config.yaml
model: "multi-label image tagger"
dataset: "seven-segment displays showing three digits"
train_examples: 97500
image_size: 48
crop_scale_min: 1
horizontal_flip: false
translate: 0.06
rotation_deg: 10
arch: "inception"
norm: "batchnorm"
activation: "silu"
depths: [4, 4, 4, 4]
kernel_size: 3
stem: "deep"
widths: [128, 256, 512, 1024]
num_labels: 18
mixing: "mixup"
init: "trunc_normal_002"
optimizer: "adamw"
lr: 0.0026
beta1: 0.9
beta2: 0.999
eps: 1e-06
cautious_weight_decay: true
steps: 20800
batch_size: 256
epochs: 54.6
lr_schedule: "cosine"
final_lr_fraction: 0.05
warmup_steps: 410
weight_decay: 0.04
Rows from block 12, named by matrix and row number. Each number is 500 + 40 x the weight over its row's rms, rounded and kept within 0 to 999. All counts start at 0. Numbers have three digits each. After the name is the row's rms in percent of the matrix's.
# b510: branch 3 first 3x3 conv (model.blocks.12.b5.1.0.weight, 256x128x3x3), inputs 15-29, a 3x3 kernel for each
b510.65 087:553505353508476387506503477505490384483510414473489438484563584517552536541610584507499494518516529495505517508522442491469492544508490522443422509483504445524567502482461489452470481448467491513474520488502508454425474481463531536427488448448501494522529497526518504475545515519539504490489523450569454416542464422534445434506498482534502501514471442523562511494501560541529508532342548596436475447286487
b510.66 079:532442542512476463477438467514487513489529526401433587484530507499569533505544521512473486525518506526494481312365271495489505470476551483437546500477407484518563458434427508506535515479464545473514500519487490511487488485489499436458473430505553478517526540531514531528568509547501470495622508600437506481431537428480398474531458507513535479470485521527488510523577547505561501437600426468526449668470517
b510.67 075:506442491482296444474494498498479494543499511491526498500633532533556515503472475519472486487497491506518485453477477497564493547456482541489541564388571534559493466499512497535529479484507485466505490530501434527494508450453466436432433544498468526518510505507475522488510540565447464464517512541514470517548498504533503484460478500525521502442532491475485513475589509451498469527505465406453484469500481
b510.68 093:485519492515492475495459477527554525501495526479516508525502470493518474547467548497490455477487498507484481328501612515522491352500612518500483514514518485514505403464536486500479365481504555529447480507516517501456524480506521521528520520455527516473473509485535489493463524495482541526486500514516472439497498469503491511564544455490513495514513445538503442471517459540480465538375276564439535552434390
b510.69 118:506516510508505513450542539482523495533498466488536525467481510491548497479476508510476471519468480535502515483485512474516500463521502493496509490498485473518517573465467540511512588484461426527583494493497453533545488492504470521513476538536365535580498468520414523580492505526497511532458491511530465494547495424484540474442541560507481487446524566377540558517483496418536578635380378504475466631421399
b510.70 080:520432448522507483498505452579517464567448494504526520493516490496514474535534544481484517477501532495494548559506552537519328487476554555480419492501510510497532537534505526486420495488449543530504490497474510505472435444463418435474451464491548546489494513537499516499481474510497515431544482475461431444545574404519544510545547491471502485500523478558518475479493572518527487352531548518553393636577508
b510.71 102:496504467486547462443519577477479510530510535498528495479457485507543453478472412511478475487498491516512505475525442490498430488453285465487478485479433522505524510509494508522498537486429485484506472495505409454501491517490500502520391495543486496520477448468399446477483508533461511479490487449523504465482507510499468544469497525450487540385480509490498513483486487414466468565525535479582601574558639
b510.72 087:471481492534471419548486438517572515494514525549523404523468498495509530474446527438468534473502504443491528508457500500522504541512456539519548512506544576520448469455439510517490447479476559523441494511493541518389447497521455471487483488497558530455514545522557543411591488418507499460493472548441441579460423435484445542554546452506521510562526357563518414512518542542496429391382679553500476281313598
b510.73 076:422495487598533467578498452484496507512483496551462475459477490511497472447450470473494487475490483512481497537509352378534555557464279524525486616502499569472527487456417444499486487541426482486488492507505510511473475492523549491499446490512532486489479506508547511509544550463588516379482502524453474483531434461495459381513497488492518512516523470489476497457497475499511492354438635715471382391437416
b510.74 095:428503514489502521446579554518540501484507485485486549474477440469524445492483445461481485487470494512481486528447495454518504297574533471491506548518493481490577514485545493450480493506427519503474481472481456474534526492520524455513518458556543499484485489477487503553503484494411588528494515514394522527412572498481467449498520483487479500456480554526505462472466501502490508305559569470451527620339387
b510.75 106:504512463500516472463542531586529407488501448517508464456461423478534477462450478519528488521492497510484507513522460498529513538505510568528468501503419496534496504475450528519448505503412496476554509497496508487545497499517499521550498461480491471584506470507530493587417478580499525484491534496569577369514486437510534407503503529490498480495507535479484561509485507522508581519509284521479484507480268
b510.76 104:521493477483521508498516461492480527492501516523522483511525474482531496479508495472488555497489509478493466534537462529504531298348623460451485527508495497518509498498471490481468417415529479482518516503499532510426488489527470458535529499487482471500527497461543486487497534512522541471558521468510508513464509453423492448485502516508514524556504415489494495507522482566483447500515530470535510496511392
b510.77 089:482526633479501504471521463465534514495495472473475512485453479511518491500432438496492539494492493473477532479510450475529594511510358468527554504479478482517536554523447551523434550491445449494509482502444439521505473510513475510515438490506437507503466488472439492488512548564501516548484490542493469465490543486540493520460519517462491459429505506480501510446518438450473486638534441596491427657524643
b510.78 074:500487420537448516536414523464474439428491489512529442518543511499533511497581479496524450470492511448498483596522503504404488523489522561448442573549537572532503508444542513481481483516509483465502467488511491467469532535503475513480481462459487469501516523535493534492533293473549441458583539533475501405455483471464423521470463491455481519478485447446473515483536515458524478482516407473405468459283437
b510.79 080:507436469614533641533459598464552493479491478492497472500510448535538483496548516504440496505483547518493514491479473508542464489516479600596505517443468500516548487522523496500503485469478486504505505525501491484509432408460388439429455483491556550543581553537540533545501524488502548496450512486452493497462474488437449467511515522538543511464479503498513517554554541532532527497429514623571628550479458
b510.80 110:472409499473512555470609487506511518510512520472526519505562469478536488496572505503523495507471474503452503491454473488483488504417509439467455541456516515519530515619498512484534508625468492458483500508507482599480568527537511480532484394510498411501528499538511564554494424480492493495519420507536574491474561536481517448479465488523509503497585504514410522497470490497579504472683530445446576510573524
b510.81 076:411477585398506546462482482497502562495472573446468541529484477554516529529453479452463476497513505550486509508516570437518499533444534484491514417462560481476503487460557479476484460501523493490558511531497494519535434432456386448475437473530481499527501499511502479499479525463447473486553524560395465468372484496476514481464482533482519487456482497486488528553528536472498502295460294402536513501509464
b510.82 086:524553442556591463525520444531485502486505496477498492486555534468513513471524479480553480512537488473541470541302580499473498533409567458514470537554500503507495485414555497480544511405520505484469502497494499464479486494497488484555424494538497441498520525513476500488459496471545479491453484500479513436522508425493495457516475458491487494450434478506457483485510480475498480349643311477460496412581391
b510.83 076:432535480484536510495510474519516484519488472499511542482493520487483486515524525457490489483495506526513516419448525507493485484297481512467498488518491482546573554446478486519530550419451475500478474540500471536538546528505516485472487500511484501519515494478463575541467519520424444493416502551495492489474484532492413435512512472483529473451562522461526550504516511441590546607472413428447596709160279
b510.84 091:492451493512434512541498529508498465511471528507562474515484493461482509448442491512461478474464497462512470492503512545502521584360584492522498546515504550537525484529510487487489530432514482503469506512498482532489522535501498539482482552500492559477482506479513545526508516560539500544502496527527441541485478492488439495489481435499482516464563496498551471459496492488522506536398535471433502241440264
b510.85 091:471413469447430439490438483484503498526508486490452454507568479546510567543499563544484493519482511533557498506410510516544497547528513561471571491510550525509526501446524520486483495492502489518509508521484493433516422377387419421419461467413512605508566544503528479536524505515489503523471474535534348528541412567457473474493517500529553516483439518507590518570553500514469555547335515509472635431613490
b510.86 104:538515512478426502523523538506453542495496521494519478462512478432497467433525473492537490483481483436478482498510507506505515494455437550473484511513491530522508489514460484472540511454571512434545464490492501550452504504516466427498516489479526423608474509536505615445505473492493527470451490490497551427451509462473396508502419558473466496496557464496425558471500509486638443519657358552368534530244652
b510.87 078:516540434471535438493531564479519496534515535455473566443422495500431549505479473508487476516505505504526477500505454559462563471515472460537469486548463488446538511582537461416511472521512484524503500494500503518523498494459515531472449443453495521540541582508551524544480537472454583485497484457409432415496445503477438466484536506510528521488537565518490533556536530542525548500492513212031399525512614
b510.88 085:551554484575478550552453497467509451493546494529513495476481496479542483447485451492510501484499454457478503508426502490518496440578334492520495513521568550534485571457491510527481385489415442482472476503491553453480468474496526475526548498556452473525487510522562506478502573492513509477545532498524570473532510452475474460441482476471512516590467486444466508487532515540461469665581481589533446218370479
b510.89 085:437472399430443427473475519545544529501531517519554564494439517508527513516472510486484479513526521507471482532547531514509479614596599505497477460459503509509510506518553510511494560529569478502502499519490542514520490504476469474448427406428492478485556571539531540519438478451483457481503525483521489502426481437412430405498508492511546489526506517502490500571572545551550552447446499455502426283314260
b510.90 096:462494535602505543588404528479532493488474502537481520557588504505574486477592490494489479491489485456503496500463483460486527455547524462455524546569473503499479518480486519495510522422497491493486475468507537422505470459545483479544467437531498469488440509518523464487523398479501317529498494503527486438557447491496495457504491502475483534526412515467539505430538516501483503629483462622342419509516495
b510.91 097:364522592452485531493474494545473537490514443589468437547475481508445493563499532440485501470476519498510531453505524395493574485505546524436533504508483528498502515522502515524526485515440493495478513498512507503464489508546465532515450469524527490488549545518560540493441511534455529509439521588468495474504426481476430501547503525532519522545499436507534501529488538586506488571524469560497441363423530
b510.92 110:520571545538579535506555497510434518487522498517486494441437416461430453449459453478564481503520500462473463586323443509446480505460480479470448524481471507476486544479455513487517476531529504463515510480507515528541525561534524480503562493514494483492458441510497450478495538524509513517518326425459595505487534501467530462508445512471488501518513526481486484455452518505458487297654637574502454408537559
b510.93 101:483432474449494477467471455486510503518461490463432468480439469496497508503512498501482514500508492515502524515492544357491406298458317529504513498502492535509527491553527474528499432498464481480479503479502494475492505502513494472492485468469474467475509468511518424488469465474464472492586523603499422509484551507493506506463463470508453483470429457478472482502494522510472509433481415558578561536557564
b510.94 085:484453345462487365449439515533479534517523514540506479431478467485517499454530498479527440485515476500531520441375505535486420496534443396478458427530453454502543507460518494474528495531453494483474490474458495477465547567518475488459549445453487445497505522469481497510468467403537472431542526479504567494482494511481527503492501497495509481489465441504455490535519502474503486670649419462426580621452489
b510.95 094:464512505407452512448490520468509499547580549483495464486461468518562485513468460492465532476470485496483525491572323503503517532478538482503503567541537514526519542600438530496492511467517466443469501508506505512471494446513464438470469452426478413471478477512511505509520509475483503488482547531491557455449551479452462470465400464491491508492500486469444491504482499516486498568452568494587463504517501
b510.96 119:461537494520480501480516505432498511432529502490494513519458472508490455548514484558473503484493520548498493542515497459531507511508524409489519455490473462497511318535510454544512526478504410504522492489480469514544543532546507481475429458463409488501517488492460506526492494494386510526458490479541480444475552523543529484387509507454476480473521557407492516543511495501514529553520506324503472490491403
b510.97 099:424426272287489266402481469503523531421471488421433508515486490506482457532499496514492498480476474480464466483483449488511471427485377498518470477473469537507544459505451491528502481524471483501483502504517501523518511501512448470480425429472469474503532506516515526536447482522561516575568515561499514508496572533499519442494518514485514491462510525473471488537517510524551530636603610506513469500528464
b510.98 091:542592446525551488501418509498502503501501456476454489455520470500526514474520463489559472528541483493571499523286521504521484490502531455548472488561456491480512509393526513406520478462489470438453503475472533397486487527523463472533457454496449454493515539491510491495502555431511463464543564538583513448518498437446528457460461458533486487524393487467432502507536493526477499568645343459443502463553457
b510.99 105:494504493502484508486446508477499507466481500482491453501577501514487509515460493516400488497528504499465478513421489504510499501464490498484496508455522508560508544378509490509481504477496502468493500463503483428496503456487462470470504543528511494496494437518496452511435533495521491500461548519492406468493518443479482517488461487484471493489436469506551500491466511503443506510224442440634477482240484
b510.100 119:471537501511516500536468529476571528521562515452518469506528525504604505497516507498545484509496499469545499592385501507517513545424498507479473531515484481525473544437484483444512529448512397514507490464503441512502491492483520515481478491447468522508510466501459555504521500493502398497469550479526502531479503544470518514398533501498482505436540483431516510483449518424534523455485467443505467484490501
b510.101 087:525507510593513607517519549534520460464507476488474484446465495412438447513557537492508492455472463494501527579515536501455450356372306531512511626549576527530506514513515513515515461431425507450530523523533497472496556606550460517493511462487459458487516522504513498516424445542516502506423448420490520480495513478504520485505468494505532515487460475451437487458487476492503508431519356479518574555590567
b510.102 080:438504434450512504452477530521539527512516537448510507452458444579540509504479476492522529514497515520512505477499502463500497332267268548504489481475519489499499493446505491499519481385409514494524461513522503515517484464461445432456452449416526470521471530551509537528422420482468468435502527518449571529561513546502457464532492507462507514475515509527468510500566541526546528531685575603520575587488550
b510.103 091:491432516531490559509474556538531541504508531498473500484457503512519503480472503488482486520516521528497506350471327475450453328494291543489529516475556501513540439524433454463453430495420504498523478492500505476490516489502500487490549488489539514535493495505473483492443476414499469498509464486512464519545508557496462505524501537481495505491461501544523531500510505521498524489465502536505580659500618
b510.104 110:323347675408441586469532516507468478478503542491479479476447402500486464465510630489487440491505479497529470517518417510507446524506455430551665435460541529496486540523490531492474514489474502510517495491508498500545543505514482519457520509465474489485474492507501487533266377672502517458496488547491501582523519486489459428488499501469485488497487546456470427506502491509491523446478547468512519464515584
b510.105 080:542432458529423507502525417487489522517569557484511470438530429497484526426494475516515505509499500504513474514464492510481484414429587517462465512470497460463504495554492476507525539572544491454512519487491491457431529534559560528550554549508502483499523498503482430460543509515506494487500468512501484434526536447508513406488481503533533502494464398464468513530501515464437441485654424604527515734722364
b510.106 114:517532484504535504500551471518489561501461526527504504476533507465528486491465469488520496515508499504491521506468491501530456477567422490468492495515508509508513525562520535440535525378543515494517493483494497533473501486497481496493503591513497535497520549496528587466482500518510594453500562483480521490480526510496380513516501499504488484520553463496519505521523502532524441465554494490415500536252616
b510.107 085:504513543604563587459512559491495518464488472485496542444439508515539525446465449499468507474510471483488461545474372346495517531505519488467467488437481475501517498524443407475548525517571497502512506506462490499510516471457548461444548514464485492473480520455478502468487467503428477547366525478435411581451505556509513537486492503507501451492490522437481445526519450451502437338556722476483576544563609
b510.108 108:581493565527498565541526550472358345520438478508459532521503525453506505470537498507509510442487484445481474443520541518500494419498492622472405556493434519467490439471517504469482399458525455460507513463512473461529466496491486546499545498545462491491483457478410435494666440469537494508501451458536434484468472557515496563457414459518448481491439546466522538447513524412450502524413530502380471494445515
b510.109 100:514431495498481483518451526513475458482505489525505570478465479460537493423500499533537513483489499509488472383390465508466506597494511537465508486480446504476524464499600514504537590504458538473428468500508493509567535561517489516514502454526530471450471490482487530545547486463515426491445488465498542548461509503406462486553454400496486500493499551516481441493505479484550557488592652493543525474335221
b510.110 105:564593455529551444462541471483521475556508448509487439534489521474515490531545526481514528477495511475503526517536512518523490533546483522545512528562491549526472525565359467484435478490515515537488485502487521530432423430485449444481451448414538530524519520542560536456522523509480577530541491461516523451486595434450551485510557499482511487533512439560535490470488557560523488512492471539586325380494523
b510.111 100:528488496500506507443491482485458510527542456478518511475478501514531487522495499570471465478477475480519476445569548512504491590333336490451472480511511466489521454530521487508518512390430502467495523487500411506522539538525520469467477505465499492483509511517472517477529530505408540484442560532528476499455537484458520473503462487514506515373534495509470498522493507428498483569489453539485516388563529
b510.112 068:486328536517433504517450537465556537560482523490511509471556502481506543501576510514501466481472486506514458423526451433271561488536540516482604509529528497485506511380520466385507520503482503461491520477484530494518503519505454501490480506500479515471482512470512515499510421491447485500489491518477489436531437461450486422509465507547486489499488541474491458510542459492517483544390582482467437420454382
b510.113 106:490485550466456545487479508487456516459508481445498543495502472500498470513522466533494514502506513460461436525508581491503537535520542477475519483509481492459487493510496504488513521485551477461506486494489437423497521525543498536525460483496468446490515485474461421425412418536476495544500480492482482470441462537444450495480462503490494473426412492485487502528510472470456436470483458407437579458488549
b510.114 108:369389515321326583456478544564564438475501471507532485477536555489580540451511556429479514483491496466490487524503458507475445516510446550678488463514533489498493518503452531548474504510448507519492492489494506505473501473485488495412515513497528542512498540508472490523431473505504556439519520427506565494445550436515538443520546502489490485500518483468483494502531504486512503318446581469437530482486549
b510.115 097:514527515516494489500464495511477549500509549520534522557572599505533612608597651545538484530530491534504490581511500481497494504509493531563541599522532513501514470522564477486489503518486515516579519507515523538535434407400408378357421388408522532575608567534549560543499538480549538513527523515474513418424518487504398514499522569525498529519555549512530605562546533563579566515600404430522516486474501
b510.116 105:439515485442473518532378477514542512535542553524503486519574505519513552501495462478507498496505513473481507492438484425513525474446495475594491523521508468471467538558558524535535552630581506542468482477495466518486539541563536526535528524510471509463488467515427452454400455504433503508428489491535613550552599579528609497487532475485461501473515475469477454481460508434427439518559568534471474549641526
b510.117 086:452414445485496525412432473516530508514517498442456489492427463536552541535543535486484513492501491531538526543523558503425440331363252527456520500458489489487495527530504512514517440386364504508502512503502515485497524537526477486502481480488476490490546529511562522531395377422457452404538502529513480555508524500513512534519507495513507480521495496486501489537528525590538542484502524495517533570600539
b510.118 091:446399472469497508547487539506547501525488475509509483502493475475506511409498434482489516507516481476491496427319470461287481427360492488477460490491475481461482504513532464426501509507509492481490485461470487477487541568525513547518540486527491515492488450481474503491489312471487544487466415515494459521514604538470467493495515490495464481510505489510521473476444473461513473596522561500591576539533550
b510.119 117:518498515514484472512410508493527484506495498533514488514575501495520530508521498494468488524495500486448511508334484499479515511303487537555548512480514490506509506390483487523503514446499495510481523493490493471479545532555522450546535539557502481482496424501476434485495477489506463481486428476543565519499576486504563506490526454495487484493484455486548455488459495479443471502286466480552463503314477
b510.120 091:459551541514546530565464521439471494516547456535524468466488456494544441453463414496544474504493481499514508480444453499490389480505555493538502518594507492508498524452479491484471435288500479448487498459467528468494485482491488487499483512511479410511532514503512521471510501524505457536486567511511548433484531479434465467461425494520497472519466501473434490541513493540480485540629516484496545456504436
b510.121 092:582543477521526459476518514530506469537538398519447458461441485479453485475450460519513466496524468512497504523540468525549296527534463515480544569522495544481493480485482465501434494482477504484473494493473529502483524510504506497495480479519521503516534496473499489476519449539400391545517545437498508412480507480494444443488477488499499458512497467544512446501478505535512503373393516483514563491406507
b510.122 102:521418479513466494503495550458500497500504518461471484541610520529562529517535484503465501532515516503490496472294464515321494508346474508504500490465509484509505535389516507471505533435502492450477488462492482442502514544526496517498513540532487506475461404506489499498523372492534439500497367507532509513500603473477535484461463469466468492482457489497530483474436504496512483576315532426669413498299499
b510.123 109:518450404523495418551511389489520497477492510501504539508513532504585552485504520482501461504487469467496509453500549537483370569483313475468462498494448492529531482511515499486481539481410515510489504517467502498510451540554471507539505497565522497463491518499551523485537432473561481271475479497541536512495542465488500496513540463497504476484529519503474478491532520524530511577492473473504503380506572
b510.124 088:503612498523423509558461491544528496504565472531448516480462466457534418441463447460463515481526479475481475482448488494488486478507477462529464472513464532496476529468503486577504519437476479493458495476486477501485460493506438434495507531523502505472483438486498494484490501427463490525445589493500490526479571438486471475498532460497504482494511480499521451490415454478526477505356483544611460503362468
b510.125 089:592476390540463395521512468505486488517519468520530485503588563467546541513590608515491516483479515484486536502501537543500467558511507544429334502500449483515520587536461472483480464472507524514541488496514544526470484459437488434440506492415493509565488494548559524489560500476593478395502509534521463389491496366429531482501524532478499515542513452535528568471540606577506522576523400534474379461468568
b510.126 095:493466480524542498504585492473434511453518452542528457479486490482471471478495482511477471497486495502515516403521463519494513564443419499498508499507481547489421441548423489506506533452561542439555516508510475507454507492491482456461504499441529489577517501497513541453561512501526479500517529583447501365465511479478427472484436578506509495516506456512473576507495499472506467402530168481491523540423743
b510.127 089:435507549461512522400548536480481462531478469491448475493517544516525515493470510527460440512462462540472458443538489480557551505517482471521489501509536512503522440530526518553570413543520489481508492504508459496513556462452523473433530465423474498507491520522477514503327508601392584587426540552555468510481502443517530521489500505518490483457505502452479514465508478463505502513485528567440484518494573
b510.128 099:489502467535447523524386527490534505500345483526411530486624527482521526539590552519414485506488514521508532489488508507505497490523502557497487554383526509484531510452499501484495466480475489498510481501503481473512533457507501502462451466446495475492482468531526494573500535490561451584519529517454419481538428484477422454486483509484469503488455530477522529462616558522488547481280512490443481479333553
b510.129 084:551557539531510546563495519486467564489462538517499437463473429440395429492501477491547484477508491507508478544579483530539477525562497516481485514542546576499466518467445501455441497505451511474512507487507532521490555553506544554510483450434519450501473471497497495473504430501485515492476496585420518475474550478414416450531469520505480505541512442526506506485501486510519488374465524474411436394435444
b510.130 086:493556500453515489497539476459495501535480544512442487512503477544530479489490455471476487476496499494473536486493474475579423478591359443550506475514528489513520512512529513465486515529415481478482483477487489465507483491548501492562469454536490525495497513485482530462505543453522593316441541521518475472514537466495430503470466483484439540475458501505509473518490457509497459552446529486481581558345588
b510.131 071:548516433520550528552517518549534459520540573476450466516509458457514535450471516535471501462473470466527486534559391597381472537444555483496521569528566536544560462542458528413436515460500536475463489480533521490463509486452496503519494477499513472477488540550478520486537578493550493502497550459475491482504494462506526490529458469490493539515471463505485486471534556490492486377331526410356241549504479
b510.132 117:472469470483426504517336492468552493497535499512525524511419517545573497460473460482509485518477527507493509470332480489437505492611514506437506508473488504442493507511525504474490483568499471576485498510514480532492491541502455524463494473504519524505526486507509504480466388528478250479506387487515555497484512466447547484489562483490529513488533504493545495515482514489511483520458508495539530488288495
b510.133 103:472353492484432498492417498407568392524478508523523541506548505520572528518560535491493498527524517527545518477527496501431491489508504457533463486458509547439502517547495480466470485579470511510499497476496495561500443473478466415465445510470505551510508510492549550521511569550467307488517372528495462464528555525482370479474539437497454490497572513549520511488564513522600524479488454514461529461406455
b510.134 124:487359522484367498515402521535435505506583498495470507513582530463516468484599490482516471519543516527500483498426511493566513488340500482370491493522498484497546515431516520510510496442488487466508482480503500485533511608493479512501476449496480532495479529495488575528513336484505542491507336514475452498461464498483329481491453509472487493477454516499559511474507473512599501491480469508270494527314492
b510.135 116:471370500500446471478438502501553508512456505484484489536760504493502493500513493539417513516530507514390500530444520497506482502463502521441493499418521488478517497445495492479513505544489472487507490506492497524481520416528507498469526463450463504486473492498514486516516551516499495492488481508535476481558438502513529503472495496481496491528548484501548502497560494494451491500475501476416496487396493
b510.136 105:513419521528436485547376535508548474471541524516533530477545482491548488485520495536522487456462486449519459368617488529455508572429504501466495525460494500485469430496497505517500568393509522422488495492507502532505516480550490531510474541524489463471497514467508485497520425492512397503456613479503539463485486503458562536514420503483519493490531528483443493460511476498511498510304535472533527483514534
b510.137 115:520399535449360524454336509521445520504456513483515506508497524509567518430508441478479488480479486484482487506547501521544510490562490548350553496419522482494480535530523518527516522568523513525505515516515496524517528550497509576517519519540483533491495497485462520474484322470492331531501477466529373522522437552553484568507506535512493539489508534492545489492506464416509454476382462477453495468372521
b510.138 120:492515494504575514523574507528443504511478543535662466463488477486524515507454482454546478507459496490451484500485517501542505482476483464459510499461498526544511510570499489475538508461506487395473472477506488577524509520537501528498514563522496392482485464535507638520495509508514551512513418539483548502492560467450449476476437464492466513483635492484408470494488518492597504545749480503385499457406453
b510.139 085:390407535455364539476482528500505513471477452489429505548542406545531433570535440519443499529481491563505502475453578477502515522480497434453495444441527505508489534473521483489542396482521478457510481505486429475494517506544483466492436453533485498491504467488500504517405470522500453580462500555477454467513489512483433487470469501473503467414461491505516495564518490483530500527438418452526482468452580
b510.140 075:469359518457298509486541468457451466508478475510487482502581525487498542493466517522487517500480492486500472496435512495436480522370466478485489435461498488481487530457532516491526520480524511503494491524468492496507519514487520490483541518486506591485475496495468483473553565592511496505466406519476459511573512545545610535501514491507526455493507503484499493496504515465466465508583557509523521480589472
b510.141 121:511493515531525542502543525552515477511487507447520478469353450480464491464410412481507496548511530536516537512489529519507520501510495494470487494497533516527495471473477466467474568542548518507536509497515445532494541564561572567553535509497582533593520508535496550510522526520512495532498493550478449460533479495459463460536502525520520527467553484570541559558526544515538510297275336409439480662543642
b510.142 083:490574552503565556547539484489520523482487504417498504491507536500540483499467493494504501494481515506499510227548665526499495490459475487480453485567504520566544383548556493497508470460457507494471494529522480478501504490485509501459434479482481483474486509523476506544562482489560525436554512405456469507466498507440484475493499470479529499440507501501503494503497511451509537565469333466509522509456407
b510.143 087:433501447503535457490557443529580477552573506476609461542505542576566602510528546487495477513522498522537541490549460511370510501555491497534502519516525517497481498573489459409452494551466499539467505457505498562497443455463434463454421443450520522517532491523538545531493485507455416568497486503483342456521488523446386513485549490519496510487587495543531530571544503504548547413325417516456478434366441
b510.144 114:443488488442503494434509518532529497532486497564496433473512491472528495526485513463526489478492482518489458342498597410512536370493567502478490497520509509536555455525551479519529426509543518511454484491489520503450538483508549506500515490464535484493498486488542500505424512538348510573291523623486495469482513428469507455544512469520497484563503436515485468508507480545490478614517338551504491546509458
b510.145 101:503539447498560462481497463477541496521474492497509440466526507442443434466453517495534511476506506523495549478429453501548496498481519492476473505530491530549512540442598516519474534479486477516426482510496490539398501544499494498486507499455452510391491475499490514412495539475465502501549526446529456551484515455467411553485521421488517488510520363462535403474489513490471401626515673492448398570508644
b510.146 078:441422497480437532465510493484497492494516504472468488488466491500508492505504486493492477489469491512500498509486556468446502267251231466506496490454496510508503515503539521493548453430440512484499492517512498491519529527523511517500471507515477476482491499495497519510462392418464456505516447526490489473521500480531513482501481499480521509483468504508469491498501512499528499396519390489495490556507573
b510.147 105:522559531505516534471516493504490480515572517502517507538544525519524506500529530507467490509454467515456468493550494527535497537470514455530520495506493506512471495618513504506532507590518518415506513460513481568507452455448483455485509494481510333524520421514504542506531508527504589467515525469420568525445617463464605548491417506497481508478565488532383534513401481509494497351733504448549481460564462
b510.148 096:528498499500497490478440481490505498498530497460479492530507485518559556496497490534454484495496503529452508357641502499503509385618531509533486515495468478547511428589502477470493420565490524453511507478502538437503519504502502548487513486493479461503493501516503509511537466505489469494480592514507491519475516473478476517489438484513492496510451500477451494450509504495429510561244469488548500466324456
b510.149 092:438472589448496536492487510469493558466530540477483489621583537607480557626602600526499522513485511525507519534509587510481560465515528473453578541534528480460494489461555474450490488466473517517557513523502515503531393455442379425467423411442506512539541512477514478507502499542541498527427455527477466462499362568432471479497486553505509505504463517544560545549545477529536544373410348395228549417406492
b510.150 093:501478431513505487485512494522501513528507504470504497407498526466502575453485523500490501519492520545540523474486488515501484324413528486488457467458460474469489505483522500479487429461577507492484488504504455487399510511485526497483513511397502518500507546511450465390521506485491481450555510422415459533488525514520490527507493488532516486455457390496490501515518529455484417475527585508469579709589619
b510.151 091:499564550476469526508421504490536544518509531487492507511491492498564476514510473485497497516575504517535498489355507489427512472380500531511522460486494524490495498470509509424479466505475481471499498460480507505492530561514483505540460473518488500490520387506541547495515236510503558517522274526541447477492614495489465467472497505499462492500491487485543500504461493518619492462394467512573541462360486
b510.152 139:512358498516330489501617496488485516478505463491482484488629499462500481483511480530430506512489498513475504495361503496560495498427492516479486509445514512519484510494525507469520511514527496447500485482496484488503510461494511447490548457497503580518517491503507536531508527490490342492509360492485428499490497484525509494498450514496459474511495504501518529480514510502515509492548507499461490490531502
b510.153 095:455438280531522395535542472601544476436488400501478475423472462498527411450445412425460445497508460489486466499475474519520533513507442601499379465521520486470527529530451495503500525527495528501520481489476506503460462468484483484503504505504506484476499515449521467452347433248519541568525487567531490494530516523485524448581497509484485458512499478460472473516489428496487431456520552452500431514488486
b510.154 097:496679560483527487511438468502435453462435455499480500438477451471458421472463470493462506494524492517488514481537530474538498477426498476524405456512502506475498516456518499525487504437474515453485476513493492515461477551561465445554469458490497425452503461457489479438446586451480431496474601541523574414504536453464480428475447472454486505484495438473410459485449445502471467560573437476466486501491454
b510.155 095:563556468468471502452482529517494481572505410550418518489514486491556500403449418470462514486561490458511479496425462495400494540450480507525495502540489528521497505467506486509473505497478502470494520463452468467495521508465492418422559485489523516505528427451492456471488503490465498555482553470466459521469587491417471531512477496538478445493454471504537495530418446478490460466365544360684571399335523
b510.156 113:511320503525329479498592498491433537470534467482511496509630508495493486508531511534425497532477508494450478516319526474424463504438485500463536522470505520556506545458499498483491499507505496455493478512460502487486519503498511468493502527551490586497484490491499515508504467485505434474511457498483425482527495492510537482490445505477530451507498494509514492494525501481463473464628464477478491478586516
b510.157 093:417517479534524505478457563461495464458390467507438495460528455492510500480482429531501471483507481492530473479537393498495535481510514414465513418469505490462530537427444506504483521480508498452475514491490519527510516526567497548514463510516451483458471467479530486484410386568495422558512337508485532438547501509518449459470477495497470508519495517478517465499537467533522423525260595509472505480384529
b510.158 105:515501489541492476478505494492549506564494446487484485490502512483540563453455536532497498520506498536468455534495479523523503293581573487492498529515511522512466503493467453465498373526560481486499491492470499486458519521482539530504479476460503478484521486472526469447520516536474509527522509476500518511503502525451473450468506489510478445518473445496501509501480467538450456445508519513486537489485472
b510.159 111:514499442481526421477539473500614536479466485460473499533474482488472483573511501484476478494498505503496513383531530423504530466511520537520570489543487445510492475536543475506519480524503500530510479492500494516517556519543495508495472476495518499495475506505505502504582288227315541530405528564547541568533530529476515536509602523490473491472513502437503390496462487505495509546458491514493495560536507
b510.160 099:532507480516518468507492581513515498522508474476499511441432484462505496471527491491500530463495488473507453589628394498484490393383577459477491539524481500512534554529413491486466447412552483473535500483494507522463508486515514485518501510487455463509505494469505480511517488482530518506590561340460489485493490478533508432484479533493501491508528502460469496473490457498481485393364555495525525593541399
b510.161 086:534464480510492523440500476509557547522529514474494493475434474522554559479476507487473487491499505545520539562516560492504462312397287524485518500474510490517525531517528522514536411414398497494462513508484544516492514521507496496510538511497458475481530535524551508509292412394428477434580529518507455538488517489506493511498514470515518490544505481497508457518541539568511522425402442493493559418464540
b510.162 104:513441482487372547534400528465311403515473495498533518465553561519579578453537497488497462530534467498556491430517482531522496530551498580439405499453472512471476467494477488456509509470519506478449522487510496465508483480469481486492488466493484471473528441512501474511651311571499287489552443457543536482507536471494495452489452466520488517504461506447479540513455532476518519436400464501546452513368408
b510.163 095:515470519517527471548583505517485511452508416492501417465444413445447434426468434500488510481475512463473510466530537505504491523526489558549556499519512565549505491525431500487455470495557486524527465497490510505458539521521530497518553466459474495537501478518524499497541522501538557559394355596485439359460438462417477501485509538479448483504493479489534493513529486494504496517482329371433588255339569